Weights of a small class-conditioned image diffusion model.
Data: 195000 training examples, 2.6 epochs.
Rows from block 4 of a small class-conditioned image diffusion model, named by matrix and row number. Rows with one number belong to one neuron. Each number is 500 + 50 x the weight over its row's rms, rounded and kept within 0 to 999. All counts start at 0. Numbers have three digits each. After the name is the row's rms in percent of the matrix's.
After each neuron's rows are labels from the 100 images, of 14976 (inputs lightly noised), where the neuron reaches its highest value: "responds to" is what is common among them. Only what is clearly more common there than usual is listed. The data: simulated fluorescence microscopy of cells. In brackets: how many of the 100.
# fc1: MLP up (model.blocks.4.mlp.fc1.weight, 512x128), inputs 0-63
# fc2: MLP down (model.blocks.4.mlp.fc2.weight, 128x512, transposed), outputs 0-63

fc1.147 131:481485499555563520473497531550539490528459424500395484534524544477399429560499387424484509441519492515493513500456505509598509521493461621546453516535374482536480523478424477514523530432502599
fc2.147 130:533473436492562567460504466491461509447519520483489496495485456536461566393561419520545603460543457496452532461463585602534459484493509484564502482517608357520486483536504508529463532674523431
responds to: membrane rim (90)

fc1.411 045:619468534551573460461506437612454540459505552478496539530563511474501504432517483450500510449516460453468505518551535475445440486434543550505496472533465499428640600606407525441543497520535518
fc2.411 046:392461560494562447483508571427490553590536414505453527445412515474497432571528431536595381537517551490530515526509455548491494537486487484603512428552433464525458476534546483561414557486551443
responds to: fragmented nuclei (42)

fc1.51 092:506443522451425521388540527529585519519559494531452535470467553558562495560388483557426480530494531526490353550534526496492467549444518457473487474460526489483510490570421510609419495541451536
fc2.51 090:526490495476542479513534467560432483515479466567504489604597426429431538469608573414541555436562543485606539483464487513507502479542403532469513536515486433421490585423584480449605476520424509
responds to: membrane rim (77)

fc1.298 100:514513438508540460482501544511420551438460496595509556421588555537501443572510484557502504503477454451500480488481533417504416533567540545477458468490569520495578481565438539481548532508501577
fc2.298 114:494452526536514632493445470451547475543511498451471499523466514472451518451504539499549474453545495575518521512541528576458524428462481431601503471593414516517357490509521478577469419509536434
responds to: few cells (74); cells: one or two (74); ring around the nucleus (58)

fc1.141 130:421500572434419539514468584457467484425487496456575494440553534434474475451389473468444531403432464449568475496523453592464491543471608473528528405522443548504518573465519440547425509538479509
fc2.141 123:536507434509574426535572588475558425461529506502577503500454475528469484494511485421500416535533544477540523497502429446526482396579461546477470494458467438534539382474462536475542577538415472
responds to: membrane rim (31)

fc1.149 031:608470491512563520502440478473394499467515505523492569554537487508435449494476581443450423450403452510482469556471532478537511491510376484486597484472505441425574479474512507498520500412524428
fc2.149 030:404461449556444504539470520480496527488555448505556461410440494548525448570483470522614529558611490554543469471531443539466471466516643520491512491435495464479494544618490523539545578558471490
responds to: dim (57); long thin cells (38)

fc1.320 106:423495525389530587565551500531560580548430468464614514474528511547458476523518384452454524491544481442514504460389463585532481432493463618508484421511498495528449509480557505522455486518501490
fc2.320 106:535513524520396471444449476503465451483456598615553502551487473505531450536479493436513491538470547523515543509549500469486518594499520421534525626452490582507515536467446564446501552468554603
responds to: fibres (31)

fc1.37 021:437451472511554451522466464424515547525564541449485564489450513486442535456482495463490480464532427532604438494520615531531401509540476602622421434477485472532500480516507476557498523491498471
fc2.37 019:472480576550515545486478542507383526556431474509539495475503519492579379540476493494510445515461521577476427546569464531477504526549568520532598473495482508477518410538501486482496450657545510
responds to: ring around the nucleus (42)

fc1.237 115:452542501552486574459516598496464490401596510471567424516491507502421632416582486492534516393509542585597549482416540501506491511502491422547451495533517565536556444526477484495495448527540468
fc2.237 109:572495513417544497520489442593602636464527499454564525453460512528511448561461535470528673515549510537487547475524500564482526479521513456510504466451453510503435500481465455535529597340489503
responds to: long thin cells (63)

fc1.23 104:506505441490442481563507515476428557427553533404529432451504519508544550503532526453431461371603511502517509563539581612524610546512451543593444481508482517512505446511494545453489418554492538
fc2.23 117:475457558475518411554424516467524536562530464520457558563548474497402469374517467451580477612439511503532494498409455523468389539510507477440543532473556418505519565508542471538541495461559502
responds to: few cells (88); cells: one or two (88); fragmented nuclei (29)

fc1.454 109:481487584437470451526552511497576529491507423500521487452574557519531422520431460486521487468478481497484466561463443454507456434551556561474498508567556489526580564498402517536502484560467442
fc2.454 109:492516344651499617456514530516429423521415461412544547551442486458468489465532510544493468443556486517439434421513454530525527506455409491627483545576539573420425446543546434546510546448534551
responds to: vacuoles (34)

fc1.3 090:562428405426472497508488519485535432562549481425485477543507617453429519498519435495457479561444467444511525469483484506480610582515583495436555481521425491473478427506590471444573543538539540
fc2.3 094:408556568532530496540472445587479571523580585572505514425530483501514527446514507454507463505529453574501484508495496464477443470537393432470559593490498444549557525478498516523417458490468530
responds to: out of focus (60); fragmented nuclei (39)

fc1.403 131:516502434519509417483482518487487446542451478571456419501554425555551498497477468474566381558502510441528458502542574550483464527473543415472489520536522525514506502548492503525464478489532501
fc2.403 127:524509537488512381456476514454504528473495417500513437527415550474548395575484499449454555587538481456429615502547543514467535426531560531479473472437472491525576490496515568498473467538446440
responds to: out of focus (53)

fc1.382 167:525410505468585593525522428517476559493443477408498523522623551474513428520571502435463544474531439515522536493501436526422494585514392551534454620549558532571481521542511522503504499516579518
fc2.382 169:504550518457400455503464458542534513457561494444518594439505615482520548520589500580597406451499477471457494592438510592522432429387503461476378485513447510443528508519471548501427511544520509
responds to: fragmented nuclei (100)

fc1.271 105:499420437490503531576574483511578463454556492464458461502409545386452562499457484544493500418484564516502437574452468465451481500460597471528570607515442522432554464473575569439499563461398522
fc2.271 110:499591527491559507594434502551468508515405503566536534496575436547565400556489591512527511487499411454585549584504490494499432556473384612442434497489545490570416459465431433463486549589505545
responds to: crowded (60); cells: ten or more (60); ring around the nucleus (29)

fc1.22 063:534438517490512514524478519548537460514507420480517505461495463459493483517404417511439582583492539392529443486406490504509488476457456457501524546524556520563466570534484536434478486520615458
fc2.22 059:485484424491544463494505503473494590495479463521499491446526592470530494526517584435550536458512531541454485472626491553507551529577593507431361535506501496454518455506474437549525545475417534
responds to: fragmented nuclei (64)

fc1.356 109:427465559473533473477435554532504502431461463578489472397448481566465561521474444423475439456593508551480493604446527565597454472577463502578385536492513434405426512542511469516492494516458514
fc2.356 113:536471439489489553512557462491465573571497522518474541603503539437529535427508465557502497425468505473490459466591442417453517549387537479463645515493492509485491437466514461509544494570548462
responds to: fragmented nuclei (29)

fc1.287 111:602522482533466360542396501522446492494498540427482515551490535542482458409561574472435491491524487448520542470465438546515504460421621445502509570509549461543558507594408513492529449590491454
fc2.287 122:475489501403537552454559501426549524566453482511555468419505508469464538566390368575563462570500512481499479509521499494488473592521379487535521409525490523430485491451521475553434587456449439
responds to: few cells (58); cells: one or two (58)

fc1.107 121:375613405546501428465473554420495479534443601585419452516538499595520505478473474467554478507547517416488555465486518524444478500501533585566516566478499511496540454552470487548528376443453486
fc2.107 114:605494497503511496535558434458444540475515450478588530467465510455512534471540566463567422565496445529560535534439565455571520439506573425518446541530541437566519422462493493490460628576499602
responds to: long thin cells (100); crowded (52); cells: ten or more (52)

fc1.391 105:577498406598493514515489514490578585498550461480525417433533491468558586422425562574583422494491500413474496508588494486426505485541523461478537562559491507478592515560499411510500478438508455
fc2.391 095:512518556529395497475540498525452483504496543544569567514503411487520421518498526444464491484516503535442466491544596506532455505421530426479396541500558559475543480442590606556505489485566503
responds to: cells: three to five (52); red stain (49); membrane rim (33); look: bright spots (29)

fc1.160 101:625478556541542579466486538534383485478535412534416545494602499549328510510546484433460500492502489564508517494417549476548485529434531497552423486503574516540548513540502499481536453491557462
fc2.160 099:408511428457520434568536481440637590559511616489565392449468544559591579501501555493498598531514506483526508471510530504458534495507484520453498421478470529479479472511539501594506565479498544
responds to: long thin cells (45)

fc1.392 123:519526515476480420544569538593407435481563492466435443432543437546421506603490484507485456501530433573551588612487457508588516430526432581552494432502506467502449586503510533545468525509504485
fc2.392 122:537412549511587443504486547458488592429521447441537546532554578437534499402514534527483473462387493431449454495560534507392461542562497510494484557505488448537546410545477417423510507488545509
responds to: fragmented nuclei (59); crowded (59); cells: ten or more (59)

fc1.363 114:440454532446545478503470554513438379507460482466503425510449536575553535537522508550581496569559457426493420437516544574534489541501523455468449453632540487499509500539524488535514497499537414
fc2.363 118:475418415519506454494477464411502547490463465541509524420491533497494508539427497508482460465435530576494502482532487403415512505598535448449637513490551471504555479458498482502515452472482433
responds to: few cells (56); cells: one or two (56); long thin cells (44); ring around the nucleus (34)

fc1.399 110:555469495435478559434536495584504523483560432392552552661530502530565644515483481508552510446541436551414540419486518550494589494479498479484564541542452493547500430468488450468542512540418437
fc2.399 120:487586457587531475553502515498459453521524598522383482413584513420451437526559517517455503542500487512523541485575430508555477515499618535523467519512542515443471465525559485463477437473557550
responds to: out of focus (45)

fc1.221 157:473536501591532585473579408528521484483557589562545589509519551489523546488571526479453568494493410443561558431595458454423507516512416522477486519421485538412419461467468508498513575528479481
fc2.221 132:526495554468515540535511500505500481523453396380456398485545519471522429471478509475607505522522524502416583596401483513462439458405462513508508514476552489480543458586496481536500468568464503
responds to: ring around the nucleus (100); yellow stain (41)

fc1.17 102:483483552482568510540590539437518402535516511526444498505545541440461493559450546490529458436468499525679401402460447556401426524430475543457547527474564508527613487535526456521488498503440448
fc2.17 087:520498449481541526463507548456454548402459570445481510493476517503501614486431522545457458495528466476500561495466566484455576543597525425490587457499453543569508446413552446451589490401480441
responds to: smooth cytoplasm (37)

fc1.197 037:474469440475542498526512483562481490472471513451552555406441515529384598528478525485405494443555408556516503573483478473550625426528451542561581479438482525444562529490487470493534536485501455
fc2.197 038:484540532578481469515447515457519556523571520545471502517460457470615396514567521462564518583514519509484529533505425500394357512482561536431427500473525430532457553603539528504450519574524529
responds to: dim (97); membrane rim (38)

fc1.2 111:630489577574458457580503531522451508450476548493451604530542562550524487499508544534603590487469481488377537534470553444454480470463593447397518510505553487516520564486498374456509546445449512
fc2.2 104:463475494442552565417499530496560534566438426490484428533489446480607447522604577560505401435453487507578473543511478482573523485465457542583545483501385435470525531456475568567425490557557446
responds to: fibres (44); yellow stain (43)

fc1.39 116:546432505445558523431433517519522456515461524504467485475558397521497483433479537468480421523562474470601496453493482528510494506481470449513406606510633523540490423550550487540411553577486450
fc2.39 120:543444438507484452519572481512446621522477499438498517433532523396484491543571487544505635461418518550481483543534545487417450473589587523427499470470524570495552544440457461433529545465494566
responds to: fragmented nuclei (97); crowded (64); cells: ten or more (64)

fc1.32 109:510546474553488449502552430401410567595490467467524493516528466414432408459489482500477505512447569568559425440556445561441477466442463473455562435448482553413555602475514589570551480416502514
fc2.32 109:450470418544562457535450510514592419448497519420632567518532610466562530475496535488580471472497451426449440488427467435453486530518520501548515507540548418493455368496464421478427538449464513
responds to: cyan stain (44); membrane rim (32)

fc1.475 089:495460589482537409479431510538508452441475432455389441461485470526560626491551419514457579593445487560484498519482595501531465476488503541466420531559421441549545447582549486478538532495424524
fc2.475 083:406505443440519539517552486497468535544597571512470588459497496560397456543543491575522410359584499534427516496471414522565548534456503472476554439517515472456448497524500460462456473515606511
responds to: green stain (41); smooth cytoplasm (33)

fc1.92 096:432582549587557531555461524500482599438484556450453493516519386457570478487507427453419482564518486459489421468446483521555448568500557595511494397537476461512493527575476504494493452500485503
fc2.92 090:524461453400449468503567543501480369523477495508477548431580567569482549541451492466576474479526470527577589511574566512467496555535461428519493630476526516501517526440527544561466494502499531
responds to: fibres (36); membrane rim (33)

fc1.231 090:573442499565548547543449588474461489403451439516459539509461421509442478467496461448434445489547495508529474573516511479503517522503548550504593521444544464496476525581415529481453499551540388
fc2.231 092:450576484567493455560482443454570474536444575471609563485544508479569564576499515495561536513496431437444500512525565509509484432451439470500451489503521475445544506522527465546538544443400567
responds to: dim (87)

fc1.426 101:508470396555547513505439452491441415553478485517416529464452489515489504525456486496500579495420523507580506488508517389553565501495525555456462424533428553468445530450493631476546540494453510
fc2.426 106:431478466480424453497548480511526483472465503487487488547574437422511470543565515512398455415578461483422523479532545597497435504566453439600496582421491450486472518535527482500379531584536468
responds to: fragmented nuclei (70); crowded (70); cells: ten or more (70)

fc1.282 123:562533495519446506482496593495531537511549500505532400549459467510491563517569544529472552438545501502489542426450512456459499563445552420514455402522575483543516494503579531591529510490508433
fc2.282 119:505479483462452541398490489474563511457555495534588513430472625495453559532464466532550527605560485488571550482583457513509526458465615453471553553511490566491498559527506563606591547442537564
responds to: magenta stain (45); ring around the nucleus (40)

fc1.449 106:539456454539545455534572493567497529442498464516541500503431517474446507452471417489618574507547426568527505470395451456487496487600497502412510476505483391512447574516426511583519528460467505
fc2.449 108:593471526498551470510359459585519482520390592443438536507498530481461479471457544487453515476491422490412469558489502539595416450516583439577489540529524534438568529516560531433546436592534472
responds to: few cells (55); cells: one or two (55); membrane rim (52)

fc1.469 131:545475494543507510429563497497512453432551499428525545480491531542485515452490537493573500428513538468600482472507539503516551382453512451592461537549527501415415618499554441558518551523496475
fc2.469 121:408540561476503481415463476526491561482454449534543566559415490491435563556538582517492525695553456501482578603487557518500483566470453465420509469455597462519560495491521591531462428631483462
responds to: membrane rim (76)

fc1.213 088:464612500479430548522504541560511473495499482458491413547476514477493590510522478545410497648551483527481484629494623462487438501501530545529481506441558563448532551411579482491461427532571419
fc2.213 086:537424565522502430484436596433470524488457504523518616487563487582587496443510565494500483502441499525424472493518525440493493475521523484464504526536486422580518523571469541550539501570544598
responds to: few cells (52); cells: one or two (52)

fc1.150 099:483593464418397487423477560475572551458534467619540579504467566503607540487449536398553486480445438545453478476522523514493462526497416485493612521519509594541461491520496402555487506561518558
fc2.150 104:560415527524582556645595494525435509518524507497478474441558487516504479469542482521457559520533579470556586470451467509500561534550536506446415447430534518424565426459512583516498416541548495
responds to: long thin cells (48); membrane rim (39)

fc1.115 132:466520387437496448419501439468530559549506421519511555479552464451493540487488508416513408396490440507505526494468532417513518597516510558549537443583466591544508539494610518550475511405503504
fc2.115 123:552482449553558552572524516479482506438446548451589493495500496447486479462484464550484590524468448530473569438435533468500452487533561449543463448458495398515493483536489492477474536602537358
responds to: membrane rim (94)

fc1.81 137:514529484472483473524506477552563555473514482459492473384467485456465521485463489490590517507633518471604518495534455440568492502506505404509450511552534572502582542472497548561568527465506520
fc2.81 129:459457554428544457397469488421389435540485508523526505536462475454474434452501443468476453572509428497397517500470602526573443465513499533574523475434550419504513514425431491449517414514456446
responds to: fibres (32)

fc1.193 030:515526432448477502416555498536545502518552502516572569411543564458609495483565589467536432452476486528527532472495588587470450523487547441439494495518456478514510386483518520467543520512537534
fc2.193 028:480480561557491560536478612483449502480483525429473408507488493508435507563486457505436526512530615526485461597522443448496444493564532630604502457448442511432530553584499532549420437517457496
responds to: out of focus (64); crowded (58); cells: ten or more (58); ring around the nucleus (48)

fc1.430 140:599472589524494531504524516520508516525562556608440522355476467502454566450454429549400516608633533451508454500521573522501493489472569467495523508438476401502545483447365435509574541506496459
fc2.430 141:518501438465543448461521510464496436481525562468534529460516561507592555565541519559608590407376516453494515487520421600539411477512460549429459423506480551479448545564552499487423419514500479
responds to: fibres (47)

fc1.262 121:503463416478511513545562526536414466506491480526493450530583511476505451576524447438605541476464476406519549456466457412472559573575472488534511544488510447481455481485408477513582536527528490
fc2.262 118:423482489464395498515500418579599488451512527501559522437487517554480527515539500520462527575482424543468444487510578554440433500521440564452484454511527457458480409478609506432429354520471567
responds to: smooth cytoplasm (33)

fc1.109 108:505447484500431473438486532531532533507561466418452541610555523534436603565456443481478392441554482557522597454530570535484484516473529529523526595452421526442489445516545540426499568541457523
fc2.109 114:485541557504610587549467529490415476510396518528497487478496527472559459512528527490476549532409461555502473552503453445528520352495536511435487561573488471555548563499494469564502513533441523
responds to: out of focus (85)

fc1.137 102:405392561431476621514522511500565579586458462492509581515485482543491477466464524480465597496418522414469469512534398529488504455462533487481521498572454478362440518439522580543431496560566537
fc2.137 095:581535467499511579464493503536550469545542509454439465599534492499572524493507461530473430564567539548453534460479469427500419471503500543598508578530532487515622465569473425397580559439509509
responds to: out of focus (67); crowded (60); cells: ten or more (60); green stain (41)

fc1.212 102:485477428489457488563458440474529558485517498476463434495465518483560435544546462490500495543471474552475509548581398464458461493475671519453567459409558574546458506529428515493552591531430465
fc2.212 098:562536494529551534492499553468520437486424452514560492519516528511434543440445580455540461463520535463593516415426533454558491565465406435510490606548496410404496448521522509470451453521509582
responds to: vacuoles (47)

fc1.388 127:577471449469564441455497547427457613490440472475572465508488555427500427536455436445609501438469438446504489443473521465428526582501569491476541480477468459531490441434434536431522591485408441
fc2.388 138:522478540586461558603501475626594498505612633541429592448497476513527471455506486478466578455584482519522511494513484498494408531471535565536488585568462440424562484491566466466465508539498574
responds to: vacuoles (78); yellow stain (46)

fc1.112 124:528487535532521401436505517522480440523548502465444493433491457433475417493447502460486534621545434563492490571440545503507507478481387507455430536447488521517529540500466543502461534399460440
fc2.112 126:469550500403536529443469435625525637482507491498514475501531493548540530459570522469451452479448425454511615382507456495544475471557559535518537564477543450507546526549471437468518500610520496
responds to: membrane rim (98)

fc1.156 119:504540513515502446451452479481522439572572595575486473492447494497501543430615461473481440465528522469514487537459495497429575369563518492415468532402529525520458490494454566416541571475546535
fc2.156 131:529563498509575537473512425530454446411448451569553575602507523528517457524486587426510588581553511553512587532500519566556482536482502489545503456547496422455524481508582551546463519430497560
responds to: out of focus (83); crowded (51); cells: ten or more (51)

fc1.30 108:468486532531510535444534398571420444498432519536441507556457511468563497488493524501487525521481495506544505432491357489467479448516514496538435490594488451573372505431435532502538536601479461
fc2.30 100:491521492509428385523510493550566512509555504479434583529474472502396484543456500435515434511483503464548501541550574555491463517522566419402530566477615525463514507498508541537484441434488578
responds to: fragmented nuclei (76); crowded (56); cells: ten or more (56)

fc1.315 143:425512549552465486444569523480517542590577556525555584453501551467421407549482468485497622487610555511503552526540491516537513420576446548491612440538525444525544431397425494481525478576512510
fc2.315 133:525429554469476478579445533505514422416481421503525391423568552539515482500566475533483462473489479507486578490474494496493539391536432498461499492435586498408472486642513397556564509503433496
responds to: few cells (82); cells: one or two (82); ring around the nucleus (72); magenta stain (44)

fc1.188 083:489576526533561642470566480544565493471412505508465456475498469496497524501544488435375471496559508546492412492515404589508433472457477577455466548540519531454570526494506588453579416517481458
fc2.188 076:505446472435441526551437455473479508436540623478503500483552489470580466358528511531551511455484524414519546474540530447447485558631513506565537499481550526556503425551522445463414503462485612
responds to: crowded (79); cells: ten or more (79); red stain (49); membrane rim (32)

fc1.140 120:417472475559426533579455400649559502460513587489451518525455430519532606506497570462489548555541599489414532436574515476426479459592458509462492452454510476450489491548514495469386403477569525
fc2.140 121:585458428481596459467484640450504583553493547446517402502529457492471497470515431530537503455474422450520469509500512543497569476509556490516469466568516435539525431528438516426552534507397407
responds to: crowded (68); cells: ten or more (68); red stain (50); bright spots (37)

fc1.111 101:580443506438529509528571526520495565511547515435424545491562493439468481457496553578445553596452490475434440426458552417559504491472589465486583436541436505613502496445500439454493478507534450
fc2.111 104:409535449537444556478440478464490467416488493530619428496474515471570499499546431470519377429546538570524495524505417516574499531463447468490475505519538461418515601500518482491415490451595543
responds to: fibres (34); membrane rim (30)

fc1.71 099:492448423482500566369505488478497501433455486366453472542598510481568443504414377430503579560442533565521419405501537532445561541511501548525530549582462428531419611484443557523522484555410442
fc2.71 110:508538529457530494630489558442485414526515525604556544420445451469442510545619512551503450506506365395385580601520514565569493415488600516528451466446499489475553472568448459440526513491500601
responds to: fragmented nuclei (42)

fc1.27 132:479442512454555412453500425555461451548530505487425511539544526587450505540435524449561476473434414557554483513548466575454553394579486481425477540515503480499521511544481512488460617579532523
fc2.27 138:568563484493481574448422547473531438406480534511559634508485493456553475482512502527425567543447515470525486525430518436516435601397555514560537420439475417592490552501529499433461528491493507
responds to: out of focus (100); membrane rim (62); crowded (58); cells: ten or more (58)

fc1.63 090:561461463508461510525449483446471590474450579492581442551467451485534629519480508496536493487542457515521487567500540510477536523517524489562508512502426495586361510443623431609567545418509460
fc2.63 095:399577503470528559458500514528498491543556337471456481486514583506414435485452452599525459568451473477451481456533427571525495479472473403510525532580501545374559450599486498416520488557513469
responds to: magenta stain (41); ring around the nucleus (32)